From a checkpoint of a small multi-label image tagger: patch size [2, 2], depths [2, 2, 3, 2].
Rows from block 5 of a small multi-label image tagger, named by matrix and row number. Rows with one number belong to one neuron. Each number is 500 + 50 x the weight over its row's rms, rounded and kept within 0 to 999. All counts start at 0. Numbers have three digits each.
After each neuron's rows are labels from the 100 images, of 14848, where the neuron reaches its highest value: "lies over" is the class under the peak; "patch colour" is the nearest of a few named colours to the mean colour under the peak. Only what is clearly more common there than usual is listed. The data: rendered made-up planets. In brackets: how many of the 100.
# fc1: MLP up (model.blocks.5.mlp.fc1.weight, 1536x256), inputs 0-255
# fc2: MLP down (model.blocks.5.mlp.fc2.weight, 256x1536, transposed), outputs 0-255

fc1.525:555463461523537524466442383568469470558508517493560607460431506458528523548479477551518520355457482395368415540401440539517479539484561466525481495468487470541455511541521583511503445556498417553497531518522543568544469537484571490575528452507502459512410522528436531573548505443469556446522486499580423537592447483521531459479439496527505439482541486517477557438507616539443623536531414528529497505533494558421368476527475501481530534504494432509513510537470506511480547432484461556546521519533402553505525583559552549446581518542464430536466458431562528408534510500463552467452460457486531461517509452511494426441467557402496489461475433555538464452482458511548517606429438564551521556491461480384489444459475535592526549565503497578471455469528373517526645473523487
fc2.525:537506528490548473480599516499487452499481510448490533540452510507520491499551509463523522331491507530554554460554494516439533488522502534538524550497515513484483465489513482526541518525480517488515469481544437494469512476534593627492494414578506523526508504504506452466543487513510456578528550325497515494484534548505551601437467539512456420559475529494572497495462484511565481556429492486519480510474532546547723522544543398497459512484521467522456535593461472489483392514498517554523506481495473499493621412490483511514507543535494490478510490501434423526677423493496529418441441450384414671516450481603486496545556369490498482543526376558470477503552427533482457511483433455478537668474499537518406490517527510535527527499531480576520487527537530541496464587483460
lies over: ring (55)
patch colour: brown (82)

fc1.385:445450454520471547476469451518478472560495523528541529525424552455483489508484339554475457384548550515523516498556480493461553497555512440523495470498562524561507538479530592560537505521427486638517508408522537530552511531513510494502430486410418475509505482488447488473513508551459463535457469359475618504535593667437531444540457433527535517476519512532567553512473512488455520521500547498515410463540419577566585540593446510479482451469508500489357439477527551442469417440465495532475585566518436504560535524566457474465509528476458509462489608618492529526519490494452529558516486664458466520466523572519430487372441435506538493421434568481436501475556546502494407477448473451452503547429554541444399453526562442498537521526534495553508505501506492467463500477411485
fc2.385:579490456400508423469473516526544469486514547512538478402554513481419379471559417454500451573456399520451553474594445546590472437393501376552468445463468468492563522509402540516454491418630488420528471487475492511490485549464485466520473501592552427494591462501496586560605435588501528517538538548505509500429512430499512484474472476457459510523485452509458467503505508577553414468575483594545449529507512561421463522473509492512482527486467455508498486626521448525516451498555541467427463496497491443487456561456470503547416534530545438499495501469521402474500450520429540535507522491463469509529460470349544512676525490471523503528543394518474628506577515543515514581512506423514541461588498471553617508543475531568490499501490494554445475513545493495511473449580591
lies over: planet (100)
patch colour: pink (49); grey (32)

fc1.515:511530544505541429497490437488463542495482497485527473509503594486517526461596418509474511484431504479516502451424549613469441524553463468553485490492461488509531493462450551470557540539551416455472564522540525595474446516594409529485489462535469368456334511509461514532468503517552557490454462498499451519541444521503550482463524552464512350529509515529468470470537563564504555512480513552533414420426578556423570539518453490483487561505514397419432520482569518451455577418521488589544512451523413500487507591506466467545531441489523419500483557534513416543552452487514515415439615588494438471511511544480530568569455532461413488381444459585441495524446483569435588587458524428462560484533408449502429480521499554550585578533505487542486509527502465518558549365514470
fc2.515:528548532476457547504574502507551504508575460430512574562438507501536472565496528494554484520554533518483558447530516551333568456413470502439486541593498527517405500510561479494553504520482535543454507419461453467466465496527746607488453377482444546464495524549557471356503491489468456489506548435475513498473501513499497570481509505481396575434537465547525413546451515478543610608496476478617490506456528506448483506483497412454457552448496514490553519541484507457458479513511474533483434536474514445535509449499555498460551570486491496512440496416497448459503450487551569411481425563419432639544518459601548423540557455520504500534480494615528453514523463455534484408514467465532563492529417491547494516587467506514504529507453536537512464487549559477407524572430506
lies over: ring (93)
patch colour: brown (77)

fc1.425:476492464456443513384471487571516472519503479482493530553473480476495457470524497600515456428557483529499566539540467457509498436495586461478434547494479488475518483543573502465622527513442529510437575506515507455564514541416510402437483472526472518383482516460543463496412405523503469447564504426434641424508472527473351339522505534580574547509485480427557563422452408508518518420426527550460441526543558533526480508498525549512519440525481487486423519508565450498496522520476532529509490439466477420488521431552525497556521493496579489480515527580538625553585407461464426590426484550418529507452511556534485423418453531533534534524473524486447579508591554542463475520482571480481445541498587510476460452630573500534582522532559535490531448496578462494485496599533413
fc2.425:471530581447527491508453445581517404549410564436499457419488547524463470506500501404482463529534461519498517392547483514572439528564566447473515501474534540443528467521352458509462487470603532442459444475466512547462610548436437576547483526576527452453635527439531484456604472509473462583420397626532497457430564376503575394439491520387444555458479493538376468555530490530522384529559498504524523548532597499434453498516474474543488498496507501450485493473505431473511542505544500518493447555466524507523529520457465573521458512475499458584448453490440391521508484493422546608474512514555474501494540481326502528509524441509495496531437501552518579504477440465459512543536448400460507444540524476533529549475549515512449485494526486400467460521469492499491591496528506
lies over: planet (92)
patch colour: brown (81)

fc1.587:584472515474467517578424496562494487582557482667532422474517524503527504540490483498537466479502474481527473464403474511465454567536540524510572530503545517577496531500504528505489479533512547539637454558550467557413475479511475419460464500521586428470513428482490582586469603562507519564482469553464445545555525351409554492575525491540512545565542547546496481499454612475523566592622465458527487471519486529383477542466420549461470484497476506474490496512466472465561479451478434577571527554481470484469527541637396510442469429542480367479439510547449454470564492481483499447461490563545447512537444480476541449494503519418477496469437455553445461431523366457474512521449497503568526516585469534479514466490401448461499522492500459482483495356488492578506520498376535
fc2.587:520540406428525506485557541374505473429504521435553522534454528549541498469512490438475484472432520661488536477519511520505514493490450520516524365477499456474357495450431579499558442505485494492465568546603508511497419527503577596599494426571412514473457509576466491525680495460478482543505625366497527481477501588482554598529500503415470483443464502467470515481492473524523497477443505557501472544505532569513583474495500510508505439595542400566450503506482462408401450525508475474529475447524430561482552487416538529505491574505530537480528533529540532503500497537512505474477489480466509562509422482536455425645573413538488456488464414502557463479564489482538492591490489428586433506474485555512526545523502565519485566487435530642468576516518467426532498499520499
lies over: ring (61)
patch colour: brown (65)

fc1.24:509464553517459530422498615453435479511529478530444509571490468466484478391530456479573519407538544599547499512390462587469413432523509420472441492440488490455531519605635580493552568477487482522464449510516458537455480460554608490338531465496489503515456395484515601457633499515510515547464492500520411435492493505403442521455530465550490528460493469525443536598442479516547493488544514511520436443564556498476496502552458530574543465531447483467427522563508514504484496546502522544540475436474500446516495504565500455458549530468527536494463498520500506538593476487487538498351455504475513549521498549573428519474367421583488492495439474493451566476594530459482484543516531461477514546542476423544509556506531481515531518421689478586458413531518507505510441480413409
fc2.24:491522585508399508421431518472472522466579481447551486536535561509469389472509483459507517621532479562451504543515488505479518488544503527458523514498497519515503462445320510566503447503556502362477486530468496525511477532462455564521383461515542425488601540451462512521476545491525434570464493468466492494490542494508526557480511548412608469355572487484408430512500510556478535542480449548510543503490499489438459513489518433513451487429491434439526475580422523500476540492573456462458476547486506504507477484372435488533419515459500473504518531463510498464459496520489490587534549597534527487508439415297538550667529555435489490450488509514649624451489529476489499518586444474516434413467505460574535477466461482489449515551544550461425544460535455524546523499509564
lies over: planet (94)
patch colour: brown (55); grey (42)

fc1.100:527544509441519464417479474507542415537392509488491485521375535488524521384504485550508489422512451556433455562492466448573480386566581408469470449553516511476535433567582495465505530454500479453508527540449529481473566493500492465401496516570466556464472491466463542509487408478509465554498482534501577480519527517433385387480453628579546634546441498469555438508372426519505528504517557538494492545465561499508480514531509481480599428522499484538444532512652397484469499525503484566521429512407487421526516390561467577574490544514523494442433426463505538578585449521501425551363414466444496495494517467476470506446530479553537511603478521468527512506465533489524428456512554454525469500482641504495551535511571475542536577500533486530523512525509430480504461549454460
fc2.100:424512566456461563462430462567463468545453486458418578545542518499455490555521559412537506589568511514537475452518505571397492516582589500501525458465491534466495543534377428564530489472555564527408468449470536538484577535483431613512475496624504468504675483466507501505590495553452521501483441489519458451459481369520580438420457532411428569475470495572459530516590507516475422556537496520548513529583655497462515472511469427446478570459529480400504531562495483463507494441538553579438526547505471541485496526497510527510583538472470541598468490489430345492548527580475513576491512574464436501492482515395480515580443456545531483554469478558484565556543514491431456491465461459485513440422459436547462533544493485441473509438520505468511522542499464473507583524499460
lies over: planet (100)
patch colour: brown (50); grey (43)

fc1.580:516639456606577474528497488489522620452484486489495542488511579466453461418586552450509502300542485452480500458563532533497480557497500580528376446536499513514516487470490525471484513507519540380507488484427566510408551633586492551454405428445434537429446459506528497461519477434514483527548529456489528388491488512543439508538513463539538516536394549515534466528413585554426539467455450479485541489517489526408569536473557435533490484537522437417475426548560530500399587502500504458522538523454500456487482491505484529550480481464518505498429564433459414518526517525476487537460551480514448505500487505561576494455465481570528576504420479477527430493545482537515517507498545427436509447644519445543506545480579461487385524556558400441638519434499528497508510554502496
fc2.580:467503616426573529475535508546460443543407491379474498549517432573502542506478532552455508466510511441505478505483534537503583610530604540506468583402525452578488503417494483448466470491500496595453427496450485545500522513506585549464539571492474474556567488481472450577608566481521540436481455470483535495580493511512512524476464512501559467765509559465577509515569527453516474480581480481477531459400466519499554536479535542523545501506558505532496524578510498470534482473476492617575525501482463476509491467537417551515475520503467542475583513511515493490492516430445512458473440502449543435433395497435472399427556459490472515504529560408536535542413561542477502476461489559457619547507532457442507529452540500566543492575455345504462451551458453515460579583508476
lies over: planet (90)
patch colour: brown (53)

fc1.354:445450473517478478559488438544517469451506455484551474551466589528493519620430470561430495465489554497469579507512512581544551521435489428497631427521442560564533594506561482491509486444500486560479451528473460436483550465474432511506514397478458540450591620491484381453567420568488576561455438502476464555586551513385575424546440462455525459462516529416408477624459476568485595489473427488489339520503425455558519514499448549483487485468527597460479528556528580533510483478490483534360481511545486593487479546570417536415397461502527459547461539476495453484569467518477580476484504556537441519522430503501507490516475515575491552436497520556443484566500559541492524506440574550539487536534436479568486468441587433485512486485501525490478512503499513603518537424490495
fc2.354:476494488569454489539511525466523454529532553445523490468525499514542482466598476645539495560424506488521573571479495436573493522469457607464451605489498471499513434469470506478547473528437481434477525497468470496519530489474466375424485548426501502552463469483503446496591619486612491398535565427475482478531500457589534472532523554562450501462461499467503524437555493427469444428496499497437436531411482487559377467469519486510543451584521539530501475445481475541476652514485539487533485488431513472491593507571529486545525519515461558457472485525501653475532496503530501339571516458527463468471577425590523572630499513470501504498498512581539559465459525530529537526546489482462331543451524528521498495493498504536544405561527453481543460448495435530496580530530664
lies over: planet (97)
patch colour: grey (32)

fc1.149:511573549535502482460449519519552677476540519460466390548517526562520503537485501435436484489501426534544589470476574564500468479473523473457521432480573409486507471580465473535510507450530544441453436484449513589403485502559421551512435456494553444439522457485554396508537547440463444470517481513512459396507650430472486454508524464547491563500483507511483414536445469521464510439438497487448571608556480561408474449501526512521499518589520531455451489458573572556453483570479563545559506429387494436581536481465501526528513533449533468491437481503497451530615479451470470557548442526596566486496369479421566491527486529567480618541479471486530506508494452470565488443389552469469491533583541534480451622537529450471418509532463457542600450532449512489499472563546518
fc2.149:497502496492566534510489434521523470506445550510480580530510484506426545523434520631507487415471481489540493454552489478503528557529573542482470587506532535516510503515441485513483510454486526571517496486506408491447584526383589480420490541413535542534530464521454486480582430516498565493455513415448511467475453477539522361479441538484522517598510522442525520441515454437539466528512480476487445568403549466496520562466659447486456497486565558428485515487490469388550451453482494555542535494516578488519435448510491535440522508605409535507525531533534348437447467479450542418530467506420472520456519512582337462610589481508524487477531500400465520484465468544431426476484515467535554501516523477527545483450585450524477531558452451506512559511449409566484636519380393
lies over: planet (91)
patch colour: grey (53); brown (38)

fc1.617:563484356518497493522519578444515489530469316552526548532441548470423473503429409546507436502567584577536450630481483485541514560426465495509491511461447511421492593448489464506547531473484525474546452516517515411521540491488493490553439458507468544495560485500497549539510596637626453515431545428522582498522465519401548492519474487478499456448473516553518444486509524528490592516514571489478385442460439578439616488524480530485532468495465530526455596517571530548523524482523476540550559580449501510520574535559496492417446539528536467501497436491472527540586488516497485505472477544440516573461466576508476461453522506469498479433427480458317509578466451538504404479491543435556482533444467475557422469517560395466403517521487505533504445448488459464457529432412455
fc2.617:492495399492421485476453556476592492504544501548476487468410523490493457533522503511563468699440416559490544534461519494625456475516433427511460433494508472559611468471412469551547485467487534409496503493488569514492482509501447474492461543456533404496637523432490468539576491578548498522492440501522489492431544446489500394467395488510404541515455494507462495517533505518519463486581480582520534497511558500479404455505432466497485508569498502491535454466459502435529456527651444442424458469444526485511429423471441540487499494447524518468474513493404473453625519405493514450502504560483412398509561490439460540668493506524498532492492522546488546459497582484480558445531482441448490391463571509548476563594459451526546419570533527458522466501517425484497480426459568
lies over: planet (100)
patch colour: grey (60); pink (25)

fc1.5:472440544552534461594468415534491496491551501435497554487467449526492439414500474504533444410512500456513449529496489495454492537524539493528483555415497544555579359531494534421435546500498481518449478499471536480494475466515476534519551464498538433557491483494489478390581353390444497531504554535511520541454470514606491538489577419496439432633557423472481520343394445474488552452449521491506455538478565495430461563520580483569450533405380557511451473580440466470509438487492531370478510543521478511513554484503425586502459507510457526462523566529608499459560504522437501518458419518461549473452616474562515462506488522632490467479467483518565422568493523532481501358542512477547532536551500468505520532453494573570559520481499604505569554447515492512541541452528518
fc2.5:481509456534638523449509511596486523503511518518433478501490472529500465475437502464526399462500476544491471501513508477584504409523519396424525480504510543545381540503492491478603472505479502394447504486513540460514539394489400437534343521469513538534526567474507498522354485555538519423515483428447537484655551497495472457398380536587563468550620512496561603464447512493500559574568497509446503537532439502574558456492464439515529510542425456515446509504522440547547392646578479483576504521503489439487502491494504530470468509481540516439502475508451538540582524478489554542445512400514579522466503531440539542503551427493511551529451599484521517492456534545501508436472529476510424510474515536524514471500527494439532498548526550492554463592520478533545413662463547
lies over: planet (86)
patch colour: brown (80)

fc1.381:503416449485523501521535562483483519531506480479562460609502540465474560570513498581459487430429490468581493464436475525555538461386463513487560469572532534513541430472525495473555575505430439518552411576567474425416553476503464509504471490436450546459512567558486460420503523463534507558468530419464496569558484459502555452576495546571490434494491428477538501548481506602504543545433520452463419507492515470556489468508433563503490544498516590516531557503561482548476467442523504609485396509559478480527492563593334526491516495502495511464442512416498508564587421473504535488483482570444479511472412574466469501481384484514549489341533495480333593511479504544461556538436587453461478511423576378526509558469477539548506513494465512512489506441438396473575436493531427
fc2.381:539532425532463459511532498500521471526544530540479456471456480467565500407524517631511500561440508544467515492523549453528501573408495506486546532539512448435577542502557507449488440467473498454519478530475478501493432453514376403471603489512514426531466479492490457520433664550495485504502477553488499563453516423475533417615535513512438521415556480478456471509502476487524461404637501475452489547476459459548355498469518499482511489603648529495488522409534532516492514388502530466457490462495550544495531467544516434515500463512533455510543471500464614453541497506527483339542517454552349403466540417600537491602529532509506463459492486595451486511491533472506558527479447479547430472408504535481497444509464493547536451568507506443496452500446442514336535454459537
lies over: planet (100)
patch colour: grey (32); brown (30)

fc1.27:632549448517444511476452578497478558544537433469533450507463591485507531485572503442487559592535456461490560452538539529484535422551458565627414530450606587537525508565449429503517491537449533563571446527514584523497484566574500584555447461452528476528544460456568495395494508507442470541504469511523457430629519528530598471501499492514561480531438526508492432494532514490499548492378517453559548498582537517461542514486512448458453559432447555499510456544493460545458490472428492562537431520470492486474530581486472464512519549490428578550450472506401438513583572566526535568480453511516437475551440478524449426521505500509528493440600499603512467533565565546452425409543507459499542464460575487415487562489533473378426611604493529456555517475520564441559454567442544
fc2.27:474523628524614471435518560496462552531519531448460479484460470500523545430509471574477511462472506452551492594507461504524494514547520478536442460535521497554638489485523507491438490500519491523525553503476517446521481506428479462407591537541499466495537490466498476519685504519535418528448588465496548528382455467517511526497522598513331563509523557499435499413533480563545524512602532507529533546430493477536482435455570545554539481473502426445532494469521502436475399479613462514457513439554516464493492465483491619481375490504586427413574575474631538488580454530532477520513494613520520440529537498447533540511496517469511529517506508457540452525430497480442538491415552482511528493433538529543529543476512477556562459446585420577521503447434341529488578517560453
lies over: planet (100)
patch colour: brown (67)

fc1.537:476434439501518500433549548522452548509507452464535464470531580504536524434496502445452503528498521494489459537500539446567525558546451491440518493538508527552514448448450472540399513560489607452562488515537474506504600531497480499540562458469505506483457625437497479515545438522533415437523588492533505440472512572422535548467454449472563435513415608544475413575619468567575578496485385442546576505446570414423485405558533424543528466535491526523477467544524497550439525450533476478412498717578542475526554520451422491465407568505506539487533439518437558486565451452400459554551470534467533513492507476468540459493505395513526546461438492449503545470504546491534463538455403512567516516567573564514484522454465521598502543511482587548517464566464521548462388443463508
fc2.537:439532414487560518610542511462486485460495521531547496489565479530453530581481552529504459467583478538451466556499509527473509488454528506527481645509458451441401512590489593384543500539497485550472534454446478552538467512492558435501390483486499638495538535541493524487394504411580585520485480549497518527522470578510467475446631456553375564491547501514543551395387578465495500508464497549572495492518487564484443526435444452449522523547437479533481489548474474470491481527574553481507513548549484456515473494441633482542473491501514467384473511474530555515598525572572510568478459432576550387525535616469407567463466570484470463525545533440464469537421488449504533453458567532461528480504425490483437500562497547398536437470421459478499508488501570433528549530538598
lies over: planet (98)
patch colour: grey (40)

fc1.494:528523485602457550473495533499450459512466461532524530503510544477452510522512452496529534417417460336496498436393442530503443526525525498504491475416526508557494496490547481489512512499475478546499464566499531584561392478430417556499523549491498388616418435483401545520650473489532466495583469466532396486588468403453492412451411528507531456532499534546479481487579614512506577506541448484502456454526565619447464515475523485388406532455477380441484557506421465385513508500450465540528515546541532507539536641548456535488587502550575493451421566440541509481508496508464550513486504440499450459483438502587488491447484476454503512402514498593513503446524458508459487533461485409510494527558453463429493510538465483541528585594559464563480472469498417510474525482463434
fc2.494:658495513471493446447490528520391421547486490511484563460481511504512478464521473502480511310528447527505484468529488490451526445560540546546479537468495487501303541492464496535506490510495492498524485511495415559459493507560584610542493441564491469465443519543466513476520514521542439546502529279513490513494519566482507642506512545511504393562525509526496499505505534504517553531431480543552502505385471571430651530529550492493504536491480451516498530565473467446512446488509499501516509487496475471479527508514534510546500541524497457484518497504504451521553401513464532376452477506434433671533433470580561470612592371485499509512474439538469447486564446518568466511478458467512556595484459472451446482518531510548499601488552467589422492508529502490476451546475448
lies over: ring (48)
patch colour: brown (76)